config.yaml
head_dim: 32
parallel_block: false
beta2: 0.95
warmup_steps: 390
Rows from block 3, named by matrix and row number. Rows with one number belong to one attention dimension. Each number is 50 + 10 x the weight over its row's rms, rounded and kept within 0 to 99. All counts start at 0. After the name is the row's rms in percent of the matrix's.
# q: attention query (model.blocks.3.attn.q.weight, 320x320), inputs 160-319
# k: attention key (model.blocks.3.attn.k.weight, 320x320), inputs 160-319
q.256 091:57 61 42 37 45 45 30 67 32 43 62 48 40 59 55 47 48 40 47 46 51 41 68 32 40 40 61 42 54 45 59 38 55 50 44 38 30 36 43 42 49 49 61 50 49 40 60 49 49 46 53 55 58 54 48 41 36 33 42 53 45 46 63 54 57 40 39 56 59 50 46 54 57 53 49 42 54 60 52 55 41 41 43 45 67 61 45 43 49 31 42 49 38 63 47 59 50 56 42 46 49 61 48 47 50 50 57 49 71 52 59 49 62 53 33 47 39 45 58 39 37 66 40 54 51 51 54 50 37 36 40 51 59 34 45 59 73 54 56 57 35 57 54 59 52 53 51 57 60 56 53 38 59 50 46 50 54 59 40 56
q.257 093:44 70 53 67 46 57 56 53 47 52 51 48 63 48 50 50 54 44 46 54 53 26 51 46 62 35 39 52 45 57 58 53 47 43 46 63 50 71 47 68 56 54 48 57 45 47 59 50 66 40 52 61 70 29 54 61 29 38 57 43 34 45 48 60 46 39 56 65 29 17 59 54 49 49 46 52 49 60 70 62 47 38 59 63 64 40 37 59 60 49 60 55 59 53 47 54 59 44 42 52 56 45 37 55 60 50 52 47 61 51 40 49 70 45 53 57 47 54 53 62 54 62 60 67 48 44 74 53 45 38 42 58 26 37 31 49 27 36 44 56 60 52 50 52 48 38 49 45 49 47 35 45 38 42 51 57 59 57 40 46
q.258 094:57 50 60 61 48 48 43 42 56 51 52 37 49 59 40 63 62 34 54 61 52 48 47 56 66 47 55 58 55 62 42 45 65 42 29 47 44 56 41 44 33 52 47 46 58 65 62 34 47 50 57 61 44 61 56 57 69 48 34 38 55 48 51 50 57 54 56 55 51 57 57 50 44 37 68 53 47 37 65 57 61 61 57 49 45 43 50 61 63 55 67 63 57 52 51 28 40 64 46 33 33 50 52 42 63 44 61 30 29 58 38 41 54 37 49 54 56 56 52 51 31 54 69 42 44 28 50 42 53 38 67 50 48 63 55 45 60 55 50 58 43 39 51 41 58 58 51 60 77 49 33 42 60 42 60 53 48 56 23 53
q.259 103:36 45 39 51 52 37 71 64 48 48 50 44 42 43 50 45 58 61 38 51 59 46 44 52 47 57 56 51 50 47 55 52 57 48 76 57 57 53 59 15 41 47 59 69 43 52 64 39 50 40 61 33 65 49 51 15 28 48 79 61 40 39 58 52 59 48 44 63 61 64 48 45 55 47 40 36 39 64 30 63 38 58 57 51 58 44 45 44 45 55 63 60 59 70 39 57 50 63 46 56 66 57 55 31 52 46 37 49 59 40 67 51 60 57 60 59 45 56 48 51 57 44 35 54 51 67 49 54 28 53 54 40 51 57 55 52 43 52 51 45 48 45 38 32 45 58 55 62 45 42 27 49 59 51 39 49 68 57 53 49
q.260 100:66 50 56 55 50 52 46 49 62 56 33 56 69 63 35 52 38 57 52 57 56 55 55 57 43 54 54 59 56 62 31 52 47 53 55 56 49 42 54 35 63 60 28 53 46 48 53 59 56 52 52 46 55 46 60 35 47 45 41 36 53 38 72 42 52 42 65 45 56 62 57 45 53 57 44 39 34 63 65 48 71 59 49 70 70 40 64 40 38 37 38 50 45 45 56 41 36 35 59 49 39 42 54 42 42 44 39 75 33 49 53 57 43 45 44 56 60 70 27 74 30 38 36 55 52 56 45 46 59 52 50 39 65 60 55 39 45 49 58 50 38 54 50 48 52 34 60 48 31 37 50 48 51 47 65 55 76 58 46 54
q.261 094:46 61 49 55 41 63 46 44 36 58 54 59 53 43 61 64 50 27 59 53 46 41 43 62 73 48 54 48 53 51 44 52 52 58 45 37 54 43 62 52 40 52 55 58 49 53 57 67 56 56 31 68 59 51 52 57 49 49 45 52 45 38 25 47 48 21 45 27 53 48 57 37 56 54 56 47 57 59 48 58 53 68 42 57 66 65 39 59 33 47 48 50 32 62 51 51 57 59 56 28 62 58 43 42 51 38 43 47 54 61 54 57 50 47 52 39 48 47 65 53 32 42 65 57 46 59 45 34 38 38 33 51 36 51 36 61 52 42 58 39 55 42 34 48 43 67 54 56 45 28 52 48 47 53 61 59 54 39 73 52
q.262 107:65 53 53 48 53 45 65 48 47 59 46 45 61 49 29 53 64 61 49 32 50 55 56 46 47 58 69 51 55 35 49 49 59 29 55 45 54 50 57 45 49 44 45 31 74 62 27 49 45 59 57 55 42 55 60 40 46 55 37 50 60 58 49 43 48 57 48 58 48 44 51 42 57 40 27 41 45 36 51 24 57 59 49 66 41 41 51 40 25 48 57 49 50 43 56 33 33 57 36 31 67 51 65 62 48 54 63 44 50 38 38 64 32 41 51 44 43 57 38 43 58 35 60 46 47 61 48 68 58 60 42 44 46 60 38 44 57 51 37 56 26 54 54 57 69 66 45 44 72 43 30 40 42 51 61 45 46 53 54 52
q.263 108:43 50 60 48 43 37 65 54 43 61 61 41 34 63 39 69 41 56 34 63 47 63 62 39 47 37 32 61 63 47 38 45 53 57 60 52 59 52 42 32 71 62 50 33 55 55 51 52 46 58 45 59 30 44 48 37 30 68 39 47 51 60 34 50 53 56 34 49 52 48 53 52 63 68 47 38 63 44 37 42 38 55 76 56 55 37 57 46 45 65 57 41 56 32 45 43 47 62 53 55 58 57 51 41 31 44 35 53 54 53 54 57 48 35 42 52 44 52 51 34 69 39 36 38 48 45 43 55 62 62 52 49 54 51 43 42 43 51 47 72 51 39 51 55 54 35 50 44 56 47 42 49 49 62 45 52 70 45 42 52
q.264 096:52 41 46 82 53 45 55 62 56 51 40 35 40 59 38 70 31 35 24 55 71 54 51 57 45 32 58 57 38 44 46 53 40 50 68 62 45 40 40 37 48 54 22 47 59 45 48 57 60 65 70 51 50 52 55 45 41 56 47 55 54 49 48 57 67 59 65 55 52 60 62 49 55 36 40 51 44 64 40 61 43 38 44 47 58 48 61 59 54 72 43 48 66 54 73 60 56 53 45 63 66 53 42 44 46 75 50 68 50 55 74 55 50 47 57 55 50 50 23 33 34 44 48 61 44 50 53 55 43 41 54 58 52 51 55 51 41 51 64 61 45 58 59 46 46 36 46 41 43 47 63 51 65 55 49 61 56 55 55 42
q.265 094:60 51 53 51 41 54 34 56 62 41 29 53 43 51 39 43 50 31 34 51 66 62 55 47 55 43 53 32 47 46 49 60 49 58 52 61 43 62 45 42 29 61 39 43 44 47 35 46 51 60 54 58 40 35 45 65 52 55 51 52 63 58 44 64 61 48 53 45 44 67 49 42 61 51 60 50 30 48 32 44 40 51 56 46 47 42 64 54 47 64 10 53 49 57 74 38 31 42 43 42 41 55 45 51 57 66 40 53 71 72 41 46 54 39 48 30 33 50 42 45 52 63 42 45 36 46 48 59 49 41 73 53 33 52 47 68 31 61 42 54 31 75 42 66 51 54 54 45 59 40 51 61 41 54 41 37 42 48 40 48
q.266 110:48 65 50 47 54 39 54 42 52 49 51 57 66 36 58 37 49 60 63 46 42 46 54 40 43 46 59 54 36 68 54 35 39 37 63 53 66 49 48 47 63 72 36 51 40 37 52 63 63 44 63 49 67 59 51 56 54 41 64 44 47 42 43 50 56 39 39 46 57 63 37 43 54 39 44 60 52 62 52 67 48 64 61 58 48 54 54 49 57 55 78 46 52 65 36 65 43 55 48 62 48 37 56 70 42 66 49 63 54 58 48 45 67 59 60 50 49 61 34 61 42 40 29 62 55 35 53 31 61 34 41 48 59 41 56 64 44 41 46 43 60 53 52 67 41 38 51 47 32 44 54 55 42 69 24 62 57 67 46 49
q.267 100:50 55 48 37 57 58 49 55 50 65 48 55 55 49 57 51 39 47 43 60 45 41 48 64 58 41 39 60 66 45 70 54 46 42 28 53 31 43 35 44 25 42 64 48 59 45 36 57 43 56 49 47 57 52 59 56 46 53 50 57 76 51 49 36 70 45 51 45 56 61 60 42 47 49 52 55 57 51 63 45 52 54 42 48 40 50 69 59 41 63 51 49 50 28 56 60 42 58 47 49 37 41 49 57 46 57 38 55 54 60 54 52 40 52 49 50 30 44 75 74 47 53 45 51 50 42 43 47 62 43 73 51 40 50 56 39 53 62 40 52 48 47 50 43 53 37 48 48 61 47 52 49 41 35 40 48 51 50 56 51
q.268 099:48 56 43 41 56 48 28 56 51 56 68 40 45 49 46 41 35 47 45 65 33 37 44 38 57 27 54 42 58 55 46 65 57 64 58 50 51 61 52 70 72 54 42 50 49 44 44 63 47 62 55 45 47 52 46 44 53 31 63 64 31 51 55 54 46 39 59 48 41 61 52 29 52 33 46 35 61 50 56 24 58 41 40 56 44 41 34 58 40 41 50 66 46 48 51 44 48 39 56 51 39 64 56 32 52 37 64 50 56 61 47 41 48 64 43 36 46 49 55 54 35 38 46 53 35 56 64 37 52 44 37 47 43 56 37 44 35 53 62 58 55 61 53 40 53 55 44 69 48 65 40 58 62 36 40 44 51 50 60 44
q.269 096:36 56 60 50 29 58 49 26 54 55 62 59 53 35 50 54 39 49 47 64 70 56 41 78 58 52 27 36 63 70 58 45 72 52 51 45 45 57 44 46 45 51 42 46 57 42 57 55 49 43 51 37 68 43 46 47 71 51 38 51 63 55 44 54 48 44 57 45 53 54 56 48 40 58 54 48 46 35 45 41 40 42 56 44 64 47 59 26 42 38 48 36 52 57 53 43 51 68 44 40 58 41 57 64 28 33 41 39 48 59 71 49 45 44 38 44 56 51 47 45 39 61 67 57 51 53 34 62 33 45 42 59 64 59 59 58 29 52 60 42 53 28 44 44 60 51 33 36 49 60 56 45 29 40 53 51 43 39 42 46
q.270 091:58 60 41 51 53 45 46 73 51 28 68 59 59 45 46 36 54 49 40 51 40 53 64 61 42 35 43 48 63 57 52 55 43 54 36 63 37 69 33 55 42 38 26 41 31 64 47 43 49 56 58 62 53 41 54 35 43 41 56 53 43 53 46 58 66 32 50 32 41 54 46 59 67 42 48 35 57 52 59 55 44 54 61 53 65 59 37 55 55 40 74 47 53 57 58 47 61 39 71 42 34 36 57 48 37 58 60 41 52 63 40 45 44 48 33 49 49 49 46 41 54 71 41 48 53 73 55 58 51 43 48 42 71 43 58 27 53 53 49 28 60 36 51 23 40 64 58 57 40 31 44 42 48 57 59 36 48 49 61 58
q.271 113:55 32 42 54 50 42 52 47 51 60 57 39 42 69 66 49 57 35 35 49 45 47 33 50 60 57 49 54 44 40 57 45 64 40 39 34 54 51 53 51 52 44 50 54 48 67 42 54 57 39 60 57 61 47 65 46 66 50 42 52 55 41 58 67 44 45 51 56 51 47 46 56 43 62 38 69 40 37 59 41 47 55 61 36 55 37 51 43 41 44 35 46 55 65 54 47 33 47 40 42 70 21 67 48 50 45 43 36 55 47 66 59 48 52 38 43 52 47 67 61 47 57 66 40 37 33 61 62 65 58 47 48 54 48 70 52 61 58 41 42 44 45 57 44 50 58 41 50 52 52 43 55 59 51 67 56 51 53 55 54
q.272 093:47 41 35 39 65 55 66 38 46 64 53 34 55 58 41 58 50 40 30 52 43 53 56 46 43 42 33 44 55 43 60 60 49 50 60 70 57 48 51 48 37 44 49 55 55 33 59 57 50 30 39 66 68 40 53 51 57 58 47 45 35 46 67 37 55 54 54 57 52 50 50 65 40 44 53 46 69 31 60 35 62 55 50 60 37 45 50 28 48 47 44 43 47 48 78 49 50 62 71 65 55 52 64 63 32 61 41 34 45 40 47 39 56 33 40 44 59 74 48 24 45 58 36 43 57 34 61 66 41 58 49 38 51 43 73 42 51 68 54 61 42 32 55 52 48 51 39 68 64 56 55 51 53 65 49 34 42 58 59 59
q.273 106:67 68 55 52 41 54 50 64 30 43 54 33 40 31 34 38 39 55 49 60 50 60 48 38 46 62 39 60 57 48 42 55 54 28 60 51 52 44 35 54 36 65 53 56 50 26 60 48 47 49 58 67 43 66 65 45 42 28 65 70 42 51 42 51 60 53 58 34 63 34 56 55 50 71 52 42 49 59 67 53 57 42 63 54 49 51 45 48 73 47 77 47 47 50 44 63 56 59 60 57 27 40 47 39 38 53 37 46 48 59 64 46 51 47 57 55 56 46 28 48 57 55 35 50 53 38 48 46 56 47 47 50 53 45 43 41 52 18 58 52 56 55 36 47 58 47 37 67 40 55 50 52 72 51 43 47 51 55 50 35
q.274 096:58 59 44 39 45 46 49 47 62 58 57 47 46 48 69 47 52 74 50 51 52 51 49 68 47 39 45 45 39 45 45 44 46 45 36 57 68 47 53 56 60 80 45 65 51 40 46 61 57 62 52 48 60 77 45 52 33 63 65 37 52 71 53 64 45 52 63 62 55 27 57 52 25 59 30 32 50 46 65 55 52 45 54 52 61 38 41 50 57 37 55 47 47 52 51 57 46 54 41 57 39 35 51 62 39 45 44 48 56 44 52 57 50 57 53 34 64 68 41 52 57 46 64 56 41 42 42 66 47 52 33 38 54 70 57 32 54 52 56 55 56 42 62 65 44 32 43 55 42 58 70 57 52 43 32 38 42 58 50 45
q.275 095:53 40 66 44 61 56 66 59 72 41 53 58 43 59 35 44 41 68 40 67 46 52 59 32 42 40 63 61 47 42 46 59 53 20 60 58 47 47 52 46 62 38 27 43 45 42 55 52 49 41 56 48 62 46 52 37 52 50 47 44 50 40 49 41 46 57 34 55 51 49 54 44 46 49 35 41 55 48 63 42 55 57 38 59 43 48 51 31 57 62 49 61 56 54 76 54 53 32 39 62 36 41 36 42 47 62 27 72 38 46 48 51 52 47 31 55 57 45 62 60 43 50 41 45 37 23 55 53 54 52 62 52 56 41 60 51 65 48 29 57 59 52 68 72 43 34 70 53 52 68 48 52 56 52 66 38 57 31 47 27
q.276 100:63 39 46 40 41 59 62 62 59 57 63 61 35 44 56 58 64 47 58 42 60 59 55 35 52 37 57 45 44 36 52 65 53 56 41 39 49 37 61 38 44 41 62 55 60 49 58 48 50 54 47 24 42 44 48 56 57 43 41 55 43 40 50 28 32 53 58 52 59 32 52 30 42 66 59 53 37 43 44 41 35 39 30 43 51 52 41 55 52 56 44 40 43 49 57 44 49 45 69 62 54 41 54 35 61 42 32 46 52 61 52 64 50 47 31 39 51 54 61 58 56 42 53 55 58 43 58 58 32 57 40 45 35 48 30 51 56 36 45 37 48 69 43 78 41 47 70 45 48 69 54 40 59 46 61 53 45 41 59 50
q.277 116:33 55 39 50 60 60 40 65 27 58 44 35 37 55 45 57 38 54 52 44 51 53 35 30 59 43 39 61 55 48 45 52 44 40 58 47 45 53 45 38 42 40 54 43 55 68 66 57 51 64 65 50 45 52 46 50 41 57 50 46 32 58 51 46 51 68 75 58 45 58 50 55 60 54 30 54 77 51 48 54 36 36 38 44 58 45 41 64 50 45 67 42 43 46 28 48 46 52 43 55 54 56 55 36 35 57 57 62 55 57 58 46 58 42 48 52 44 44 45 54 52 53 44 49 49 57 53 48 57 60 72 52 48 59 49 52 32 34 60 37 47 61 31 55 44 76 51 55 26 29 52 56 58 59 44 45 60 55 72 49
k.256 093:47 51 36 66 55 60 60 68 42 41 52 50 57 59 33 31 45 61 48 52 53 52 52 34 34 51 35 51 56 33 45 42 50 45 47 54 31 55 52 44 51 41 44 38 50 53 55 34 48 47 73 58 68 46 49 41 56 50 48 43 35 42 53 44 48 47 52 62 32 46 66 45 60 39 43 78 62 36 57 54 40 33 47 42 66 56 35 39 65 54 58 39 73 51 44 54 52 35 48 49 34 51 47 51 53 57 64 50 55 41 44 44 46 52 49 43 58 59 55 37 54 61 36 50 45 51 39 38 60 56 59 49 70 42 55 51 57 59 58 52 43 74 57 48 41 55 67 50 62 48 31 53 60 64 63 58 43 57 64 58
k.257 096:50 48 60 81 57 40 55 61 50 50 35 53 51 68 58 65 59 56 65 27 66 42 58 63 40 54 50 43 48 55 61 43 36 43 69 51 56 30 47 39 48 64 72 44 25 32 69 53 58 56 27 51 48 27 60 38 28 52 69 42 41 64 60 43 50 55 51 72 57 56 40 36 50 72 47 46 42 53 60 42 53 46 55 40 35 50 48 59 58 68 39 58 53 45 44 51 48 47 59 52 48 60 35 47 58 45 47 53 54 47 55 67 43 48 38 37 55 47 52 51 54 35 38 62 40 63 52 61 44 62 55 39 35 46 64 39 60 54 48 68 71 50 54 66 66 47 47 51 41 46 37 61 46 58 55 34 59 47 47 60
k.258 094:42 33 73 44 64 48 38 40 41 48 53 59 45 56 60 41 59 66 49 67 55 55 47 51 62 61 39 51 58 61 57 27 41 48 34 54 60 44 41 37 47 42 53 43 58 38 57 61 58 57 57 53 48 47 77 36 45 54 49 53 59 41 52 48 57 52 61 41 39 58 57 56 59 61 39 51 47 37 69 32 51 48 57 49 57 44 45 44 58 54 69 21 20 42 45 43 39 43 57 29 38 51 65 54 42 28 42 40 34 35 72 37 45 37 63 44 58 50 47 47 46 59 54 39 38 47 46 62 62 73 56 63 50 57 56 57 38 46 56 53 52 40 38 59 56 40 31 56 59 52 57 37 44 59 47 45 41 50 53 55
k.259 101:49 70 48 31 47 54 24 53 53 57 69 52 64 37 47 44 55 47 36 53 33 41 48 64 41 39 41 50 51 27 47 31 61 52 68 53 53 64 49 69 42 45 63 62 39 54 47 57 56 42 49 42 48 51 41 42 48 51 33 48 61 56 50 74 49 40 42 58 60 54 47 55 50 44 53 50 68 50 45 56 47 15 50 42 67 53 52 61 65 55 62 41 49 57 58 62 70 23 41 50 49 41 50 47 45 45 44 53 61 42 44 46 47 63 49 67 46 45 58 38 51 57 31 55 53 55 45 44 40 51 41 43 43 42 63 50 46 61 50 67 62 46 56 52 54 44 61 50 57 59 67 47 60 36 40 64 44 52 31 49
k.260 096:57 43 43 32 41 56 49 58 54 44 42 51 49 55 41 55 48 51 38 41 34 61 73 51 58 41 58 40 68 52 52 73 53 52 37 52 58 58 58 43 52 55 54 57 31 40 58 42 40 34 47 70 47 37 56 64 29 51 35 33 38 38 34 46 42 41 56 51 48 36 44 39 39 69 72 42 52 49 51 45 46 42 50 45 40 62 61 32 45 46 66 61 56 44 57 66 46 57 77 54 56 37 63 45 50 61 39 28 42 44 51 53 30 58 57 40 40 75 40 54 45 48 44 68 63 32 55 49 42 55 53 43 44 22 57 67 60 39 43 45 41 37 56 51 43 59 50 50 66 73 28 60 35 51 42 45 56 51 38 48
k.261 093:46 56 48 74 70 43 54 40 54 39 55 70 46 61 62 47 70 45 71 63 39 59 69 35 52 62 60 50 58 53 42 39 58 60 52 42 57 50 50 49 58 46 54 50 53 46 58 56 52 69 64 53 76 44 55 56 59 61 39 42 62 32 55 50 52 47 37 58 58 61 55 42 36 52 32 53 36 24 43 44 47 62 52 58 28 52 49 46 54 54 51 45 47 54 64 42 62 48 55 46 39 47 57 70 42 51 42 66 55 48 47 45 58 57 45 47 52 47 51 55 65 57 55 31 50 46 40 42 50 44 47 42 55 35 55 43 45 37 46 56 55 57 44 65 49 47 44 56 49 58 48 48 30 34 49 58 55 53 36 58
k.262 104:49 61 62 37 42 39 40 38 52 42 54 45 42 53 53 30 39 67 43 52 46 49 46 46 42 51 55 51 30 61 62 52 50 71 26 38 51 55 32 50 44 62 55 50 66 40 50 54 32 56 52 60 50 51 40 51 38 49 40 37 49 63 60 60 39 40 50 32 50 60 59 52 50 39 58 65 44 47 69 31 30 54 42 64 35 47 47 57 37 26 62 43 57 30 52 52 45 58 51 52 71 45 52 47 48 44 46 30 54 50 47 58 34 56 53 72 48 42 42 62 45 77 40 42 55 61 62 56 34 55 68 44 47 39 42 52 63 57 47 47 64 52 62 57 54 65 49 40 55 60 55 43 41 28 58 50 43 51 47 55
k.263 108:40 58 57 39 27 53 63 62 49 58 56 65 64 45 51 48 48 59 60 54 49 48 41 42 48 62 77 51 45 38 72 51 53 53 38 40 54 57 51 73 52 65 46 64 59 36 54 58 25 40 52 49 29 44 43 52 44 46 50 64 37 61 40 52 42 45 30 40 33 54 34 55 53 52 58 52 50 49 47 53 53 50 49 40 44 36 56 53 31 50 55 49 44 40 28 38 33 53 56 37 39 38 53 61 70 48 43 55 64 49 52 50 47 59 49 71 71 52 37 43 54 48 63 60 58 65 45 53 64 50 58 60 41 58 39 46 53 47 43 49 36 46 47 51 42 56 42 32 55 62 46 46 41 38 60 39 49 34 48 35
k.264 099:61 54 58 52 36 68 45 53 61 51 43 43 62 66 45 45 63 49 54 47 44 56 64 71 54 36 64 52 70 47 55 48 57 38 46 42 53 50 61 47 44 36 35 46 44 36 57 45 33 62 54 59 31 47 48 35 58 69 53 36 63 51 53 72 41 43 51 40 33 37 45 59 36 66 50 47 50 39 54 57 68 36 62 53 38 38 43 42 65 44 63 71 56 49 49 47 50 54 42 33 58 48 58 45 45 44 64 43 40 51 52 52 46 52 51 73 43 48 28 52 37 46 54 42 62 41 68 45 66 59 45 55 53 50 39 53 54 40 55 36 45 38 77 36 58 62 51 62 37 50 46 67 48 60 55 48 55 53 37 52
k.265 096:51 56 68 37 73 43 45 46 48 53 65 48 41 60 56 67 32 41 51 44 75 45 52 68 50 51 64 51 73 60 45 44 62 48 45 58 43 52 63 46 59 31 47 35 45 61 68 50 41 77 44 63 52 65 55 35 51 47 57 48 47 59 38 81 56 51 49 30 40 49 51 67 54 36 41 52 58 29 43 51 35 42 45 62 48 58 49 42 60 63 40 49 42 52 58 40 31 44 52 32 50 50 51 58 36 40 10 55 27 49 46 47 51 49 48 55 36 63 25 49 48 48 45 51 45 36 45 44 59 43 53 49 46 54 34 53 48 59 30 53 39 34 55 50 57 59 50 60 57 39 46 43 39 57 45 51 54 39 55 43
k.266 118:58 41 56 48 47 55 45 62 62 44 43 36 57 46 55 58 46 29 36 37 65 72 44 47 40 59 57 44 24 63 68 54 64 46 60 47 63 48 49 48 52 56 55 52 56 39 53 41 59 41 55 47 48 63 46 40 52 57 61 48 54 50 57 32 48 52 49 59 60 61 33 45 63 60 62 38 44 45 51 48 65 50 51 31 46 57 48 28 61 35 56 39 43 40 47 48 28 40 51 50 35 45 37 49 51 65 43 49 32 49 47 45 58 35 61 36 54 44 48 41 63 43 35 47 52 52 58 52 45 60 49 60 37 34 49 52 57 33 50 53 37 60 46 80 54 53 55 44 51 47 50 53 65 49 36 50 54 62 55 30
k.267 101:56 65 54 58 72 48 38 41 51 42 44 31 56 54 78 44 70 62 63 64 47 65 26 59 47 49 50 49 69 67 52 46 61 46 58 55 58 54 63 42 48 49 64 43 46 45 54 45 41 47 58 62 41 63 55 48 42 43 47 57 48 61 65 40 32 44 36 51 48 45 61 61 33 51 42 35 33 46 52 49 32 36 64 57 71 40 45 32 49 53 54 55 50 55 56 36 48 62 48 50 60 50 72 43 57 23 40 61 38 45 51 56 42 55 41 59 61 59 61 64 46 49 64 57 52 46 63 54 51 55 39 32 51 53 47 28 69 54 53 42 44 56 39 60 59 62 51 49 52 54 61 28 53 53 71 62 41 47 53 39
k.268 102:51 61 42 45 62 41 51 56 49 41 64 64 52 36 37 48 42 51 60 56 50 54 52 30 43 34 45 34 62 66 52 64 49 49 50 70 50 49 69 57 56 60 36 52 62 58 58 49 68 52 48 51 73 43 38 49 48 36 46 59 44 54 40 28 70 40 47 45 45 67 47 41 40 47 55 48 42 67 61 56 39 41 51 52 36 57 50 59 52 52 47 59 48 51 46 40 51 54 38 38 45 74 36 61 53 48 52 60 63 55 49 50 54 53 54 38 60 51 53 39 39 51 32 62 61 56 72 46 40 22 39 66 42 58 41 62 38 35 56 47 53 61 48 64 41 56 57 47 57 54 56 54 40 41 41 43 50 63 35 51
k.269 098:61 41 56 35 56 63 52 49 54 51 40 49 45 32 60 61 49 44 59 24 65 46 22 47 55 61 57 43 47 49 56 44 49 46 57 41 52 49 42 38 47 60 43 39 54 59 69 43 36 39 59 43 65 58 65 55 58 56 45 54 55 51 45 44 37 55 51 31 48 58 61 47 30 53 58 50 53 38 35 40 42 50 51 68 37 34 51 51 47 44 48 41 47 71 50 47 39 49 77 70 55 55 51 45 38 49 34 50 58 52 42 43 34 78 37 77 46 40 70 56 69 46 55 53 47 76 39 47 39 58 58 62 60 67 39 59 49 52 47 48 44 43 51 64 50 67 60 35 55 48 61 61 38 53 51 61 56 36 38 46
k.270 093:54 45 46 60 47 44 53 40 39 42 52 58 61 39 41 57 54 47 54 43 42 47 47 63 54 45 58 46 62 54 51 30 38 58 51 32 47 67 57 34 57 69 44 49 52 74 43 21 60 57 57 38 48 60 62 42 41 46 67 51 50 59 50 41 46 67 62 61 47 56 28 41 52 31 63 50 44 46 58 62 30 22 37 39 42 49 35 46 48 57 49 54 41 57 59 57 57 41 72 33 31 42 42 53 55 58 71 56 49 61 60 34 48 66 67 46 58 53 39 37 53 57 51 54 40 60 44 53 34 41 43 65 37 52 46 55 37 52 58 46 50 51 57 58 51 41 54 64 51 37 53 43 50 57 54 35 38 37 36 49
k.271 113:62 51 58 57 55 47 56 49 45 51 39 46 52 41 36 36 46 28 49 43 48 55 53 49 66 43 49 50 63 47 67 37 61 44 54 57 44 38 40 43 36 43 53 48 42 51 37 44 33 65 49 45 48 49 56 50 65 61 62 59 41 49 49 58 71 40 48 39 50 57 67 66 54 44 36 72 47 46 43 56 60 44 57 40 63 54 61 70 44 56 64 45 51 50 56 48 57 50 62 51 42 48 51 43 33 41 58 58 60 43 40 60 39 41 47 51 56 48 41 66 62 60 30 52 58 63 61 55 50 64 49 50 47 48 41 47 42 33 49 51 68 63 50 51 37 47 39 41 51 53 70 50 73 54 37 46 37 59 70 51
k.272 091:57 63 34 41 51 42 46 62 43 37 40 36 32 49 56 50 46 51 38 49 41 49 38 54 51 50 45 45 49 23 50 64 48 60 74 48 53 50 38 56 51 76 49 48 50 44 48 66 53 53 53 40 42 36 32 58 36 47 41 46 63 66 45 36 73 63 68 56 34 62 61 42 56 34 50 46 73 43 35 41 40 28 58 41 54 41 51 40 46 48 47 55 46 35 41 46 43 46 62 61 45 59 54 52 47 48 46 57 48 59 35 45 38 49 40 57 57 60 54 49 50 44 47 41 56 53 49 50 33 58 57 45 43 51 46 61 46 43 56 42 30 40 55 62 61 44 36 69 54 42 43 38 57 62 43 61 45 49 30 41
k.273 103:47 31 61 60 40 46 46 56 38 40 61 66 47 35 53 67 44 49 29 39 37 42 66 52 49 43 48 32 59 30 42 65 41 47 64 36 47 37 46 58 71 42 64 40 39 56 54 35 59 47 57 37 40 47 36 46 36 43 36 54 77 66 50 62 46 48 38 34 53 54 55 43 55 47 60 40 50 50 55 57 43 34 45 45 66 52 54 40 74 60 45 65 58 33 37 44 50 57 63 45 40 43 47 49 61 56 65 45 31 58 46 37 54 60 45 51 43 53 61 43 70 60 41 52 47 53 53 52 51 46 32 63 45 44 64 57 55 55 49 50 41 53 55 57 63 42 48 50 50 26 50 56 46 31 55 48 27 43 61 58
k.274 097:59 26 33 52 47 52 58 58 54 59 43 59 59 45 43 40 26 38 57 58 48 54 42 52 46 54 40 44 43 35 46 53 44 58 54 38 40 55 63 48 57 51 43 31 42 51 55 48 49 34 46 56 69 52 33 43 34 54 66 47 62 57 62 59 54 49 70 47 50 48 49 48 52 58 49 55 61 45 53 34 49 50 43 55 53 48 48 50 54 30 48 69 59 75 41 48 52 59 48 53 58 61 51 50 45 40 44 55 50 73 37 71 45 58 60 45 40 43 52 32 62 47 40 63 41 70 39 50 32 63 52 39 56 45 46 64 51 38 50 45 39 57 55 35 48 38 61 49 53 51 32 52 54 40 50 49 73 76 48 54
k.275 101:53 51 52 48 49 39 54 39 43 49 60 29 52 50 36 57 47 35 44 43 49 46 33 29 58 39 41 67 43 36 29 78 51 51 50 44 77 36 63 49 33 50 49 42 56 44 74 50 28 51 47 40 27 40 54 39 63 72 68 46 56 50 63 34 62 52 46 52 38 56 54 42 43 59 55 63 47 53 49 53 62 63 48 51 58 47 66 45 52 49 49 52 60 53 53 46 48 53 49 48 57 42 59 36 44 52 29 43 50 58 51 55 30 49 45 66 59 42 44 45 41 43 48 38 57 45 53 33 45 60 57 44 47 72 50 40 61 41 42 45 44 65 41 51 39 50 46 57 55 61 41 32 68 56 58 27 35 43 44 44
k.276 103:49 47 59 43 45 60 61 58 27 62 52 49 43 42 63 63 52 31 47 63 59 38 55 30 65 35 39 53 51 38 39 49 69 44 51 60 39 63 51 41 53 36 62 51 59 54 50 62 46 40 64 63 55 55 45 59 69 43 46 42 65 41 56 44 56 47 48 65 35 49 82 54 36 45 52 82 46 59 27 65 53 56 44 44 50 43 45 60 67 55 37 52 59 44 58 39 48 45 46 39 59 44 75 26 50 53 42 57 48 48 55 70 51 48 45 63 48 57 50 65 51 42 53 44 48 38 61 45 55 31 67 37 46 50 43 57 63 41 49 48 46 44 47 43 43 52 44 37 54 39 51 57 62 52 57 43 46 53 55 51
k.277 113:40 61 44 48 52 49 42 46 43 53 62 56 67 55 66 38 63 51 54 70 48 53 54 49 58 50 47 43 46 59 49 33 48 42 66 47 42 41 51 64 60 55 45 57 41 45 54 58 58 39 35 50 50 39 42 62 69 55 57 53 51 52 53 60 47 40 37 42 39 57 41 76 28 43 59 69 43 54 44 73 55 32 59 55 57 63 51 44 49 53 45 65 50 35 36 51 57 55 43 32 39 34 46 42 61 61 56 55 40 54 46 52 55 53 39 40 71 50 43 61 33 56 65 48 51 50 45 36 48 35 31 43 43 46 51 46 62 49 70 50 52 40 53 49 62 53 42 42 57 47 59 65 46 26 44 58 25 59 52 41